Weights of a small class-conditioned spectrogram diffusion model.
Model: 4.64M parameters, width 160.
Training: muon at rate 0.0021, 22800 steps, batches of 256.
Data: trained on simulated sounds of rotating machines with and without faults, 149.4 epochs.
Rows from block 3 of a small class-conditioned spectrogram diffusion model, named by matrix and row number. Rows with one number belong to one neuron. Each number is 128 + 32 x the weight over its row's rms, rounded and kept within 0 to 255. All counts start at 0. After the name is the row's rms in percent of the matrix's.
After each neuron's rows are labels from the 100 clips, of 14848 (inputs lightly noised), where the neuron reaches its highest value: "strongest on" is what is common among them. Only what is clearly more common there than usual is listed. The data: simulated sounds of rotating machines with and without faults. In brackets: how many of the 100.
# fc1: MLP up (model.blocks.3.mlp.fc1.weight, 480x160), inputs 0-79
# fc2: MLP down (model.blocks.3.mlp.fc2.weight, 160x480, transposed), outputs 0-79

fc1.107 122 [ 79 124 140 127 120  93 158 161  67 166 142 123 162 209 170 181 106 149  58  94 145 118 145  94 121 137  89  91 115 119 149 137 155 124  95 202 113 102 136 109 116 173 135 106 136 163 209  89 173 132  83 122 111 113  96 119 146 134  83  69 126  77 181 117  79 159  70 120 124  92 133 137 133 113 129 109 102 148 130 134]
fc2.107 112 [ 76 132 106 133 130  94  94  90  95 115 104 106  77 207 175  74 146 158 200 171  95 151 124 135 106 135 107 154 109 140 110 122 171 122  90  69 134 104 135 148 131 138 138 107 108  79  55 176 120 139  71 132 142 123  86 107 137 123 162 192 127  66 177  98 179  78 197 111 123  92 109 153 137 112 125 121 145 128 130 123]
strongest on: gearbox (34)

fc1.413 133 [112 138 135 201 126 116  99 139 166 155 143 174 150 115 135 154  80 125 139  96 168 234 162 155 133 125 128 140 152 164 139 194 125 114 151  78 152 169 124 130  76  57 126 138 198 141 138 137 166 122 149 112 143 199  99 126 108 115 119 112 167 151 155 154 173  86 179 127 143 128 232 128  98 125 222 152 134  87 185 140]
fc2.413 072 [153 121 134 113 160 127 171 130 143 144 134 130 138 141 140 112  86 147 125 108 136  95 240  86 130 169 154 127 155  95  70 223 160 138 108  65 119 112 123 112 139  54 108 114  58 139 115 127 155 151 109 136 119 194 128 117 121 134 131 127 177 134 117 143 122 132 133 107 128 118 167 144 203 154   0 127 110 143 156 112]
strongest on: thin (high-pass) (44); pump (38); fan (30)

fc1.329 082 [182 170 130 146 155 131  41 129 137 224  76  63 130 123 153 171 104 156 121 153 157 147  99  94 143 131 173 138 117 125 132 126 183 116 130  89 201  94 147 120  91  75 145  79 118 158 128 201 152 161 132 141 149 128  82 157  94 110 187 125 168  85  89 148 147 133 169 124 162 132  78 150 154 160  98 157 126 127 161 153]
fc2.329 092 [142 103 173 127 138 116 162 121 129 136 193 125 134 103 143 162 141 169 102  90 161 111 101 119 119 137 129  96 130 117  88 153 194 123 106 139  72  65 116 130 159 172 128  77 143 101 131  54 146 163 124 113 100 228 108 199 103 110  71 127  93  94  94 120 174  68  94 126 156 118  62 150 131 138 156 142 146 144 127 158]
strongest on: gearbox (42)

fc1.179 086 [ 88 144 102 118  93  87 109 193  93 136 123 158 122 116 131  78 140 138  99 125 191 126 176  99 193  96 129 143 169 110 108 147 132 168 167 127 131  91  70 152 108  87 141 185 131 100 174  87  94  93 142 143 134 130 111 155 155 143 100 163 105 135 106 120 198 177 151 192 172  74 130 145  99  91 126 177 161 145 135  78]
fc2.179 079 [ 56 118 143 124 136  97 143  44 113 104 132 120 135 119 140 129 129 146 137 138  43 120 146 155 176  87 150 115 160 104 126 113 150 149 191 131 127 105 215 117 127 112  95 170 128 144 104 191 171 113 133 147  96 135  92 149 152 149 152  90 133 144 105 129  54  93  91 142 180  81 141 161 160 108 142 177 110 137 105  47]
strongest on: bearing knock (48); electric motor (38)

fc1.432 091 [169 121 109 139  91 169 142  98 101 131 157 168 102  45 120  95 139 184 163 117  96 157 130 108 133 133 117 140 125 122 144 139 104 109 127 166 123 188  51 129 143 150 137  77 141  98 112  99  88 148  86 150 153 169 126 158 146 103 150  74 103 125 180 137 124 166 134 118 123 164 154  84 108  88 107 132 151 124 173 165]
fc2.432 079 [166 104 151  97 166 156 122 152 103 104  68 171 174  56 147 168 129 184 118 164 186 148 110 167 150 147 118 107 121 128 104 173 122 116 127 107 124 167 205 122 153 161 115  91 133 149 124 145 170 142 111 153 113 149 134 146 115  92 133 171 152 115 184 165 148 107 103  94 168 162 145  81 161 108 137 129 122 136  82 142]
strongest on: electric motor (46); squeal (36)

fc1.166 118 [112 171  93 113 106 150  91 110  94 163 135  87 156 111 168 157 204 115 155  80 113 151 125 135 138  71 166 108 155 137 116  80 146 104 137 170 167 172 176 128  91 100 155 128 130 108 177 145 151 146 175 134 153 154 160  67 145 109 125 168 162 134 139 127 146 123 124 171  87 174 124  87 166 111 135 128  91 148 149 183]
fc2.166 102 [ 87  90 196 155 166 130 172 146 113 165 138  69 120  78 162 129  88 126  60 195 179 145 123 109  96  88 173 145 122 116 181 166 132 107 129 140 132 124 119 111 124 120 130 108 176 127 127 123 161 149 149 113 161 141  97  78 166  94 138 101 190 145 142 116 145  91 134 146  66 153  97  82 138  73 124 123 130 115 132 119]
strongest on: thin (high-pass) (32)

fc1.187 083 [140 108 142 144 123 129 102 119 154 152 132 194 145 117 111 145  75 139 113 126 150 146 239 130  90 116 123 106 129 255 147 143 134 118 135 123 165 148 162 133 132 152 129 133 231 139 122 138 121 123 152 144 123 127 132 131 110 138 123 101 126 132 136 107 159  84 131 182 130 131 146 157 125 139 184 139 107  90 134 149]
fc2.187 078 [122 125 170 171 151 159 132 138 115 135 131  89 130 128 115 167  74 161 118 116 161  54 125   4 137 150  99 133 121 255 183 124 158 161 116 109 150 103 127  95 158 148 130 140   0 131 106 125 129 130 115 140 116 116 152 160 162 164 128 100 106 139 109 119 180 112 127 147 143 161 122 129  85  94  68 114 144 168 164 127]
strongest on: compressor (81); reverberation (73); text has "room" (73); text has "reverberant" (73)

fc1.403 081 [125 182  69  99 132  73 173 141 167 166 134 162 138 164 224  64 166 137 142 188 102 132 138 113 118 143 111 135 113 127 128 173 162 129 185 142 120  50 129  94 167 124 123 184 148 156 121 148 170  61 108 155 125 136 164 177 102 142 116 151 114 105  96  91 131 152 157 153  66 138 170 147  96 136 110 161 105 155 129 137]
fc2.403 076 [120  71 170 118 118  73 100 110 157  78 143  91 127 181 224 123 133 152 123  94 163 158 110  98 120 133 134 135  91 100 116 137 140  95 202  97 139  79 162 175 149 103 117 182 111 119 186 106 101  76  63 173 160 155 138 163  92 136 152 124 152 152 113  89 124 115 120 136  89 150 154 132 183 119 144 148 116 124 110 132]
strongest on: electric motor (41); squeal (31)

fc1.404 131 [129 131 158  96  83  57 123 125 126 135 153 107 120 122 129 130 159 116 170 127 138 127 111  87 206 131 190 108 189 166 176 112  80 143  77  72 141 235 131 135 104  78 124 142 180 110 106 136 237 115 131 151 166 112 148 118 110  49 102 101 157 111 152 161 159 167 190 116 106  80 141 117 115 125 110 129 156 128 147 147]
fc2.404 104 [120 139 133 109 147 110 133 120 120 161 125  48 118 146 141 120 187 118  88 117 123 108   0 161 118 120  80 102 139 137 169 142 210 109 112 165 129 141 108 132 152 145 120 169  90 117 112 141 236 137 105 120 196 130 129 144 118  88  94 105  12 117 140 126 162 119 121 140 141 115  52 119 109 121 205 135 118 245 129 140]
strongest on: thin (high-pass) (100); fan (41); pump (35)

fc1.320 076 [152 139 119 120 134 141 154 125 116 128 135 139 133 143 155 129  49 144 133 124 128 106 114 119 161 176  76 173 140 140 146  90 206 119 108  47 111 163 134 133 136  86 140 130 146 125 199 141 180 128 115 136 178 148 126 134 118 121 203 117 188 124 132 126 126 197 147 158 145 142 182 143  77 161 154 142 196 166 140  92]
fc2.320 076 [132 127 140 155 117 181 145 143 110 135 112 157 144 164 137 142 200 151 158 132 118 121 100 137 174 161 132 104 115  81 116 181 203 138 130 123 156 157 119 135 118  31 112  84 104 137  57 120  34  93  89 122  65 173 124 119 131 126  74 161 148  97 133 102 129 151 132  83 155 157 122 122  37 151 117 125  64  64 136  78]
strongest on: reverberation (64); text has "room" (64); text has "reverberant" (64)

fc1.267 064 [135 131 130 205 155 149 131 117 134 182 117 134 130 158 109 147  19 140 125 122  88 142 139  27 124 135 222 127 110 112 121 119 116 114 146 164 137 148 145 152 156 170 155 132  30 117 112 120 106 122 156 121 123  69 134 116 131 142 132 140  64 129 139 118 109 127  99  76 140 132 135 142 206 132 116  98 149  90 137 131]
fc2.267 081 [107 135 150 181 135 156 129 134  88 191 145 116 141 109 120 143  38 110 101 153  97 170 177 105 150  99  86 165  81 138 148 121 116 146 138 166 131 145 136 162 100  81 147 140 199 129 137 128  89  79 120 109 180  80  88  86  97 104 105 167 167 137 152 107 128 130 113 166 106 135  78  85  75  60  85  95 156 142 113 120]
strongest on: state: faulty (83); speed: slow (62); rattle (41); imbalance (36)

fc1.479 045 [106 153 106 229 106 149 177 137  97  98 131  86 142 102 143 133  74 131  90 148 132 104  77 162 127 167 130 133 108 124 238 164 180 114 125 167 140 122 107 135 109 140 143 130 103 119 109 108 174 122 112 123 181 167  89 132 128 128 153  87 178 120 145  96 132 144 144 147 121 133 104 123 101 111  70 123 131 139 145 101]
fc2.479 055 [154 129 125 151 115 126 128 101 174 106 118 159 137 146 130 167 118 180 136 153 164  99 110  97  92 112 110  52 131  15 119  78 145 163 125  81 116 101  86  96 192 195 141 129 171 100  69 130 176 138 158 148 154 154 165 138 139 160 130  88 111 108  98 165 136 149 154 105 131 123 145 181  86 157 129 137 147  91 168 183]
strongest on: compressor (100); state: normal (74); speed: medium (64)

fc1.54 093 [ 46 141 120 157 150 158  75 122 154 110 139 181 144 110 105 158 190 116 101 124 168 139 121 119 103 132 155 140 142 141 216 138 156 173 168 130 145 127 172  62 118  99 108 128 120 105  98 127 121 162 125 131  56 166 123 103  94 172 150  89 149 122 137 140 156 119 123 122 138 119 187 128 133 146 108 134  67 108 148 107]
fc2.54 118 [160 114 163 150 146 133 140 156 133 150 107  57 128 147 106 128 155 135 120 105 163  55 154 103 152 160 131 109 128 137 209 193 153 118 116  99 144  99 135  79 135 168 130 100  86  98 115 111 147 152 111 127 126 219 112 127 171 112 127 130 104 123 119 118 131  90 134 156  98 144 229 150 109 122 122 115 127 146 124 108]
strongest on: speed: fast (74); piston engine (69)

fc1.22 141 [112 143 134 138 113 173 158 120 119 111 155 167 148 130 125  88 124 122 113 132 122  87  63 158 168 150 167 122 137 177 118 198 131 211 170 115 130 156 187 114 136 146 120 129 131 110 125 142 186 110 105 148 175 151 199 122 149 134 126 109  83  89 126 113 144 203 148 151 161 145 101 119  46 114 133 133 111 207 125 128]
fc2.22 106 [160 134 115 161  80 120 146 117 116 103 116 154 144 151 115 139 158 137 125 136 127 100 136 158 108 127 106  91 165  57 183 125 144  95 100 139 109  87 105 123 140 186 119 118 179 113  96 138 131 139 171 136  30 157 194 141 157 150 147  95 108 159 106 158 132 158 104 120 127 143 116 123 107 146   0 123 160 185 113 141]
strongest on: speed: fast (97); compressor (93)

fc1.234 114 [130 124 130 186  71 100  97 130 137 159 159 116 123 138 133 187 208 113 134 165 140 215 176 117 112 137 123 133 154 156 101 119 116 136 129 152 123 151 116 118 140  94 144 122 106 136 115 119 101 105 138 126 173 124 123 127  95 112 154 119  72 104 125 139 135  97 124 142 123 111 213 129 131 138 131 149 130 234 124 178]
fc2.234 137 [110 119 107 159  47 118 152 118  58 196 114 124 115 155 183 106 137 121 101 153 103 111 152 104  91 104 149 139 140 102  43 123 135 133 134  87 136 141 105 165 150 160 136 152 128 134  69 114 145 139 120 119 129  96 126 120 125 128 109 109 112 135 151 114  71 105 114 125 133 140  82 128 157 153 141 152  64  76 108  84]
strongest on: speed: fast (77); turbine (43)

fc1.149 135 [104 209 166 134 143 142 114  75 122 185 118 170  65 158 163 150 141 106 154  98 123 137 144 124  73 143 132 104 163 133 130 171 180 109 145 164 111 118 121 148 105 131 124 126 113 149 147 171 112 145 108 104 112 137 191  93 173 107  89 110 122  95  96  96  85 134 174 139 162 129 126  64 135  72 132  96 120 139 150  64]
fc2.149 104 [122  35  95 138 117 161 126 181 108  89 127 116 186 183 165 117  91 119 107 136 144 123 142 165  79 148 156 157 143 137 132 111 172 126 142  80 151 116 131  78 123 140 140 144 147  98 119  95 161 156  90 106 128 147 187  94 173  85 151 121 145  88  80  91 159 126  99 125 149 125 138  54 124  72 120  79 143 128 131  64]
strongest on: gearbox (53)

fc1.318 103 [151 124 149 134 119 143 117 139 137 109 145 134 127 128 125 101  96 144  91 139 119  84 146 145 128 171 170 137 152  91 103  73 119 144 145 143 153 117 209 133 122 230 139 103 158 132 113 150 131 119 117 126 134 177 233 129 147 137 148  97  89 131 132 112 163 155 147 198 121 137 203 114 141 111  94 137 119 108 108 137]
fc2.318 125 [101 137 176 185 152 100 133 122 151  73 164  95 134 116 122  67  80 112  68 112 112  89  99 107 101 110  40 122 123 127 103  63 150 100 110 145 137 135 203 160 160  83 113 150 142 144  99 140 164 132 143 124  96 116  25 123 137 116 124  85 114 131 121 133 170 140 140  73 148 122 169 136 103 123 135 132 111 120 123 139]
strongest on: state: faulty (94); rattle (69); speed: slow (61); compressor (55)

fc1.452 078 [106 115 123 116 114 117 103 123 132  91 100 114 113 117 127  97 137 118 123 118 126 165 221 140 122 136 107 114  95 134 132  80  89 103 108 117 129 119 105 119  92  52 125 148  75 108 104 139 114 125 107 135 221 131  96 121 121 108 105 103 174 135 109 125 106  91 105 141 112 104 127  86  92 116   8 124 123 132 117 117]
fc2.452 084 [165 130 100 136 124 147 171 107 167  96 101 133 148 141 138  95 129 152 101 117 122  95 105 175  82 124 157 102 123 129 230  95 120 117 148 182 116 116 139 149 134 174 126  82 157 111 131 139 177 129 137 134   0  97 129 105 120 132 133 119 121  89  99 132 102  81 147 106 112 126  94 141 115 134 178 144 127  56 139 116]
strongest on: bearing knock (38); electric motor (33)

fc1.442 107 [148  60  84 159 102 116 124 176 144 101 160 121 190  86  98 115  91 139 117 145 150 158 126 130 181 121  89 164 103 113 159 123  95 110 105  98 150 141 108  91 146 126 158 127 112 122 117 101 144  95 161 146 129 155  85 165 100 155 163 147 140 172 164 146 171  91 106 126 115 122 163 177 109 171 134 155 121 128 158 188]
fc2.442 129 [ 90  51  93 156 114 144 130 179 116 110 136 145 192 173 165 118  98 103  90 146 155 145 127 133  67 143 165 164 160 125 159 105 168 139 140  74 157  99 116  87 116 111 151 130 126 108 113  89 164 168  89 100 120 133 161  91 165  99 153 148 133  89  93  89 162 117  94 124 138 134 123  70 129  72 103  98 126 116 144  66]
strongest on: gearbox (55)

fc1.349 080 [137 165 109 129 137 159 115 139 112 163  95 161 143 186 182 156 133 126 118  99 150  98 147  98 118 198 136 176 133 121 124 138 132  96 105 124  76 155 140 150 135 141 184  84 133  76 194 127 106 105 142 125 161 198 132 126 126 121 212  92 145 121  95 121  69  64  83 159 127 179 153  79 145 159 144 125 194 119 134 145]
fc2.349 092 [ 97  92 179 161 127 164 122 122 113 176 165 140 129 163 173 126 104 128 122 153 132 156 121 131 127 170 141 108 136 155 137 173 125  92  86 146 205 153 147 103 127 143 104  51 112 166  93 121 157 110 121 106 100 180  93 112 128 118  63 207 134 126  92  96 194 114 177 168 126 175 129  79 102 133 131  90 105 131 108 104]
strongest on: thin (high-pass) (33)

fc1.128 130 [133 151 120 164  33 130 100 124 145 147 130 155 129  79 133 140 112 132  91 118 148 194 143 122 105 153 160  94 112 191 188  16  89 129 145  98 140 129 198 152  95  55 132 153 186 138  97 151 155 112 123 146 100 105 131 127 162 121  96  76  93 162 144 138 105 162 152 138 143 137  67 141 158 123  82 140 156 175 133 143]
fc2.128 078 [135 118 116 148 126 149 157 112  88 113  98 102 122 153 157 101 156 130 148 109 116 169   0 178 122 162 157 112 142  77 164 197 130 148 114 100 107 124  86 115 153 139  79 145 170 125 106 115 144 118  91 147 114 176 150 137 131 154 127 109 111 149 130 145 129 169 133 132 125 155  58 143 156 135   3 132  95  69 137 152]
strongest on: reverberation (93); text has "room" (93); text has "reverberant" (93); compressor (70)

fc1.212 099 [146 112 200 120 156 186 109 130 152  75 189 147 163  37 161  77 126 118 157  81 112 148 128 101 171 128 165 140 172 104 110 140 119 164 142 187 122 165 123 132 104 146 116 154 129 160 137 100 135 127  81 106 168 167  88  92  96 161  98  91 103 112  58 115 126 182 117 139 122 132 123 105 138 151 109 148 115 114 129  87]
fc2.212 084 [150 164  61 118  79 194 142 116 125 133  89 156  79  40 174 161 117 107 142 188 147 144 132 180 183 127 107 105 136 107 152 149 124 139 128  84 119 179 123 139 104 129 148 165 129  83  88 164 112 158 102 113  95 155 109 111  70 198 177 123 151 126  67 126 125 112 149 123 141 121 150 112 162 186 119 130 146 139 119  76]
strongest on: state: faulty (84); bearing knock (52); pump (35)

fc1.125 110 [120 112 124 140  90 132 102 166 184 102  89 140 120  83 148 134 148 144 130 133 115 121 129  95 169 166  95 119  74 103  83 149 101  97 102 129 131 163 179 108 184 142  84 131 121  85 121 168 108 132 189 136 144 143 114 169 157 197 141 109  84  85 164  83 105 145 112 182 161 120 117 126 162 153 142 210 140  78  96  56]
fc2.125 099 [125 145 148 138 180 122 150  75 162 111 176 126 130  86 169 127 107 169 112 116 124 128 127 123 175 171  56 143  54 138 101 121 134  94  97  89 117 171  91 132 186  99 174 134 120 144 123  87 154 150 171 140 134 168 107 184 148 213 108 128 136 102 188  85 137 171 126 160 160 122 134 134 133 148 108 224 122 138 163  67]
strongest on: state: faulty (84); squeal (59)

fc1.243 123 [161 167 111 166  80 121 182 126 128 165 118 140 122 116 189 185 125 139  90 132 156 121 138 102 165 133 123  75  92 122 158  87 161 154  50 137 163 180  43 209 153 165  56 173 119 117 103 149  97 148 136 125 115 146  57 148 179  81 145 171 125 111 103 136 209  98  93  51  70 150 154 158 101 119 130  53  78 135 132 105]
fc2.243 102 [162  71 124  98 182 128 108 145 159  91 151 119 134 112 178  82 133 148 176 130 117 107 122 138 154 142 128 167 107 145 122 162 149 157  59 110  99 180 195  55 132 149 202 150 120 135 141 103 187 145 135 127 143 100  59 142 172  90 125 110 131  98 108 131  53 157 170  45  54 138 125 180  95 115 124  33 157 121 132 100]
strongest on: gearbox (46)

fc1.189 098 [ 74 111 141  77  63 158 135 124  79  77 100 163 127 114 119 101 197 122 128 140 151  99 123 115 143 112 157 128 105 210 183 183 148 188 137 151 101 134 101  83 150 102 105 158 149 126 135 118 131 102 124 131 186  80  98 123 153 136 127 141  49  95 133  99  83 173 105 115 136 125  90 122  86  87 107 114 147 138 122 143]
fc2.189 075 [163 129 115 148 142  91 149 121 160 114 127 107 128 120 131 103 145 124  84 134 178  39   7 157 132 133 150 152 109 164 155 123 146 120 129 164 143 169 177 119 148 147 130 104 135 138 130 146 160 105 116 125 196  22  83 130 106  79 124 145  81 121 158 102 129 116 133 154 128 106 102 136 144 103 187 144 144  39 121  79]
strongest on: speed: fast (80); compressor (73); text has "room" (70); text has "reverberant" (70)

fc1.96 121 [161 151  79 122 130 118 178 116 116 127 125 117 117 140 124 112  72 147 190 127  97 117  83  82 156 105 102 152 126 138  84 191 180 148 113  67 126 147 124 130 159 147 122 128 101 124 137 108  98 143 105  85 155 104 115 141 154 122 119 139 111 151 145  95 144 187 142 119 133 140 161 130  72 122  49 131 128 229 141 115]
fc2.96 095 [106 126 140  87 110 123 106 142 124 114 143 123 136 119 135 131 145 129 156 169 119 140 172  37 159 128 123 151 124  84 113 112  97 121 117 192 143 144 138 123  88 127 132 123  16 144 145 133  90 127 129 112 158 134 119 114 114 112 154 131  88 143 111 134 137 119 110 108 133 123 182 122 145 128   0 122 147 227 106  98]
strongest on: electric motor (91); speed: slow (68)

fc1.29 058 [106 173 160 203 106 121 151 133 155 172 134 149 135 137 157 116  29 151 113 146 116 106 149  98 118 123 160 140 123 134 209 235 148  97 146 181 137 138 122 181 179 149 119 126 255 138 107 130 126 159 144 104 148 153 117 121  97 134 131 132  83 123 152 146 135 100 128 122 138 131  84 154 128 150  88  93 154 180 128 101]
fc2.29 070 [132 102 106 154 121 120 132 142 108 164 115 147  93 149 141 145  25  96 158 137 114 155 139  90 140 134  78 126 126 191 164 151 113 142 130 161 135 141  87 138  97  88 170 125   0 111 123 108  82 134 169 128 148 131 166 108  87 132 151 125 179 126 144 158 105 127 123 147 136 110 123 124 122 123 136 110 146  92 110 124]
strongest on: compressor (52); pump (35); rattle (33)

fc1.382 161 [ 98 136 135 114  95 130 108 143 132 117 123 180 122 123 138 178  89 108 106 115 146 101 133 161 172 151 165  87 146 102 129  66  96 112 126  72 128 182 135 127  79  99 134 133 116  86 150 159 217  91 140 145  92 149 164 101 141 102 121  94 179  87 114 131 123 195 138 157 121 125 128  93 118 135 134 137 136 120 134 104]
fc2.382 266 [166 136 122 123 114 104 137 147 150 102 133 100 115 139 109 147  45 114 103 115 118 157 111 102 111  83 152 156 112 130 153  86 110 163 137  75  67  85 101 130 123 136 154 166 106 110 183 177 147 164 139  93 124 120  92 134 149 124 184 104 107 175 182 124  67 164  95  78 110 108 147 128 167  81 119 142 139 121 117 164]
strongest on: thin (high-pass) (92); gearbox (46)

fc1.473 059 [ 91 129 126 122 144 141 158 137 127 116 135  74 132  96 140 121 147 127 153 139 126  99 133 155 145 142 174 147 159  32 144 142 108 145 120 124 123 146 147 132  94 140 123 106 119 124 106 145 108 124 117 129 201 181 136 136 153 136 146 104 105 135 155 104 148 140 148 138 142 133 178 122  54 118 149 143 139 130 130  87]
fc2.473 071 [150 140 148 127 133 125 146 109 147  98 152 125 134 123 111 211 123 169 107 149 150 103 113 120 118 135 102 105 107  37 140 106 136 152 120 141 156 107 159 109 181 139 118 122 181 110 117 141 141 137 101 155 158 213 132 140 122 153 133  95 141 133  93 149 145 131 147  98 127 115 130 174 171 130 123 118 135  88 151 163]
strongest on: bearing knock (65); thin (high-pass) (43); machine: gearbox (31)

fc1.244 065 [ 92 166  84 116 120 129 139 158 165 118 121 120 168 128 200 123 163 102 111 143 176 134 156  85 159 124 163 178 156 141 137 110  85 122 139 117 104 167 134 144 159 122 105  74 101 105  84 112  74 160 161 148 171 118 147 134 175 106 139  84  78 138  75 111 138 111 149 134 131  75 129 153 117  83  90 115 106  38 144 112]
fc2.244 065 [ 96 100 164 109 161 108 110 100 139  99 120 149  87 121 189 169 156 106 133 114  90 123 165 123 182 111 115  77 160 135 122  79 128 125 148 128 166 196 162 113 191 126 120  59 166 118 154 156 170 143 162 116 121 190 154 148 181 104 118 166 155 112  85 117 114 129  94 133 139  73 120 175 129 112 144 131 163 188 118 140]
strongest on: bearing knock (45); conveyor (38)

fc1.4 096 [138 138 151 143  83 151 108 120 120  84 148 143 103  99 125  80 164 137  78 118 149 138 131 149 172 132 201 157 115  95 105 115 151 163 109 125 101 137 186 146  91 134 141 114 133 142 135 129 149 112 130  81 121 179 161  90 177 138 154  61  72 160 178 100 138 172 141 172  93 121 117 154  85 149 123 110 119  42 133 127]
fc2.4 104 [ 77 131 124  92  84 149 118 148 142 129 156 104 111 175 125 113  96 107 121 122 126  96  97  78  94 145 119 171 156 182 131 115 100 135 155 119 110 107 115 144 132 118 157 119 140 182 121 110 118 113 136 188 175 105 104 107  67 160 126  99 104 116  79 137 138 133 131 123 179 127  99  79 121  94 156 121 105  72 141 126]
strongest on: bearing knock (78); piston engine (48)

fc1.92 100 [146 134 116 169 166 140 150 146 113 165 140 147 126 164 124 116 156 113  83 111 128 176 184 187 152  93 100 128 162  58 164 145 140 155 140  80 147 105 156 168  87  94 114 162 106 154 171 132 158 153 154 118 161 111 136 174 149 160 128 133  75 153 132 148 163 107 150 189 130 155 154 139  25 103 127 130 150 133 145 110]
fc2.92 090 [137 143 138 116 127 117 130 123 142  72 150 138 136 110 109 163 118 117 151 194 129 159 176  38 155 132 111 125 130 111 131  68  82 136 128 193 132 100 121 103  70 106 158 129  95 137 127 108 134 130 167 110 149 123 154 118 125 139 163 148  92 128 104 150 112 135 105 147 119 117 127 124  19 111  95 112 115 110 137 140]
strongest on: state: faulty (89); bearing knock (82); speed: slow (63)

fc1.65 101 [117 142 157 198 107 188 100 139 140 134 138 175 153 138 146 139 159 134 114 126 158  72 121 148 148 155 152 141 137 214 114 157 113 162 162  99 150 131 153 103  87  89 127 134  77 103 148 147 172 129 162 167 138 136 162 123 155 146 125 148 111 112 109 135 123 137 113 116 133 161 180 113  97 113 242 135 109 171 140 167]
fc2.65 073 [157 117 101 165 117  98 100  91 147 109  95  95 115 144 137  90 163 138  90 105 143 154 186 205 109 126 139 113 159 157  61 198 142  84 114  98  97 143 145 116 175 163 121 128 255 138 123 142 147 151 116 137 113 162 143 148 127 111 115 111 161 150 172 153 106 144 100 106 149 138 104 140 188 154  21 142  85  93 129 116]
strongest on: reverberation (100); text has "room" (100); text has "reverberant" (100); gearbox (52)

fc1.39 151 [114 128 120 156  90  92  76 137 104  76 155  46 128 131 134 169 182 131 174 135 133 163 172  95  97 135 142 118 126 128  91  34 146 120 120 143 127 142 101 115 152 138 126 142 138 152 119 125  83 137 125  88 170   0  96 115 141 114 132 137 138 113 137 123 149 175 126 120 137 114 197 146 128 123 133 119 161 152 149 135]
fc2.39 117 [166 142 109 122 104 129  71 125 176 102 142 187  99 112 125 161 177 105 148 161 142 119 150 161 152 117 125 139 114 137 108 103 130 122 112 213 111 130 101 103  73  91 142 146 172 146 147 131  81 139 136 142 183  15 147 140 141 138 156 155 153 173 133 113 132 104  82 147 123 116 192 138 121 121 163 130 161  95 117 113]
strongest on: thin (high-pass) (39); imbalance (33); gearbox (30)

fc1.122 086 [121  99 101 145 135 167 141 139 158 162 117 128 178 168  60  85 145  88 173 128 128 109 157  97 144 132 112 183 171 125 135 131 169 120  36 154 129 108  77 140 121 122 136 166 147 118 124 100 140 165 136 158 144 124  97 120 139 143  95 136 104  62  70 125 164 138 181 182 152  67 137  92  82 158 119 135 164 152 176 167]
fc2.122 075 [ 88 134 153 105 142 177 127 118 167  99 129 115  71 179  94 107 147  80  71 123 128 142 121 146 120 139 141  76 181 122 125 143 151 110  45  99 128 119 175 131 153 107 119 166 121 133 126 154 122 159 129 176 115 151  89 120 141 138 156 123 170  73  67 142  88 117  87 157 160  72 169 100 177 173 158 125  78 117  77 157]
strongest on: electric motor (53); bearing knock (45)

fc1.353 101 [184 168 121  93 180  96 176 186 133 123 127 147 153 196 109 101 125 146  89 116 114  83 146 102 164 102  96 178 136 112 128 127  96 181 108 113  93 144 137 165  55 146 137 168 144 146 134 132 141 119 100 148 102 119  95 145 158 131 181 173 131  93 136  68 115 115 113 118 180 149 125 109 132  70 128  86  86 170 172 180]
fc2.353 098 [182 106 121 127  90 114 103  82 133 174 134 110  91 180 117 140 122 147 173 138 148 133 126 130 151 136 107  83 130 133 107 128  84 162  89 130 174 139  95  90  74  96 128 169 106 121 119  99 141 110 112 143 153 127 101 135 127 148 100 106 141  99 158  56 127 122 133 128 168 156 125 101 143  50 139  88 177 107 101 146]
strongest on: speed: fast (62); gearbox (43)

fc1.464 083 [122 133 136  77 133 129 148 124 111  91 118 132 124 156 165 122 155 122  99 145  65 154 157  67 115 158 162 113  97 126 120  73 123 116 178 106 108 120 105 145 146 141 128 167 104  84  48 132  80 118 150  87 146 123 156 114  90 126 128 100  88  99 101 123 150 122 173 124  98 100 121 107  98 126  92 170 133  59  98 177]
fc2.464 078 [125 137 112 117 136 127 119 130 139 138 128 184 132 157 168 132 140 104 158 117 193 148 128 151 112 169 156 152  96 123 109 142 142 112 181 125 144 120 147 109 137 104 119 173 125 166 193 120 160 106 159  72 119 142 155  89  74 114 121 167 154  86  94 132 113 133  82 113  90  99 183 115 114 144 125 186 128 167 141 194]
strongest on: electric motor (75); bearing knock (41)

fc1.13 069 [168 146 131 146 134 129 104 158 127 179 151 120 117 134 138 156 178 137 167 136 130 116  45 102 116 135 132 162 143 108 138 188 137 145 114 126 117 126 123 111 127 120 128 128 198  98 136 117 133 132 142 102  87 107 138 126 137 139 147 162 170 139 108 162 125  62 132  85 148 143 151 120  70 127 102 126 128  64 121 165]
fc2.13 072 [ 93 143 167 129 178  87  89 149 116 188 146  97 135 114 110 114 138  93 141 105 132 174 112  92 133 136 100 169 109 172 144 174 133 102 102 133 134 119 162 136 110 160 137 113 135 164 158 140 159 109 126  84 196 129  61 100 142 116 134 151  79 110 142  79 147  16 131 173  92 104 150 106 151 102 221 117 116 231 125 130]
strongest on: thin (high-pass) (47); rattle (46); piston engine (36)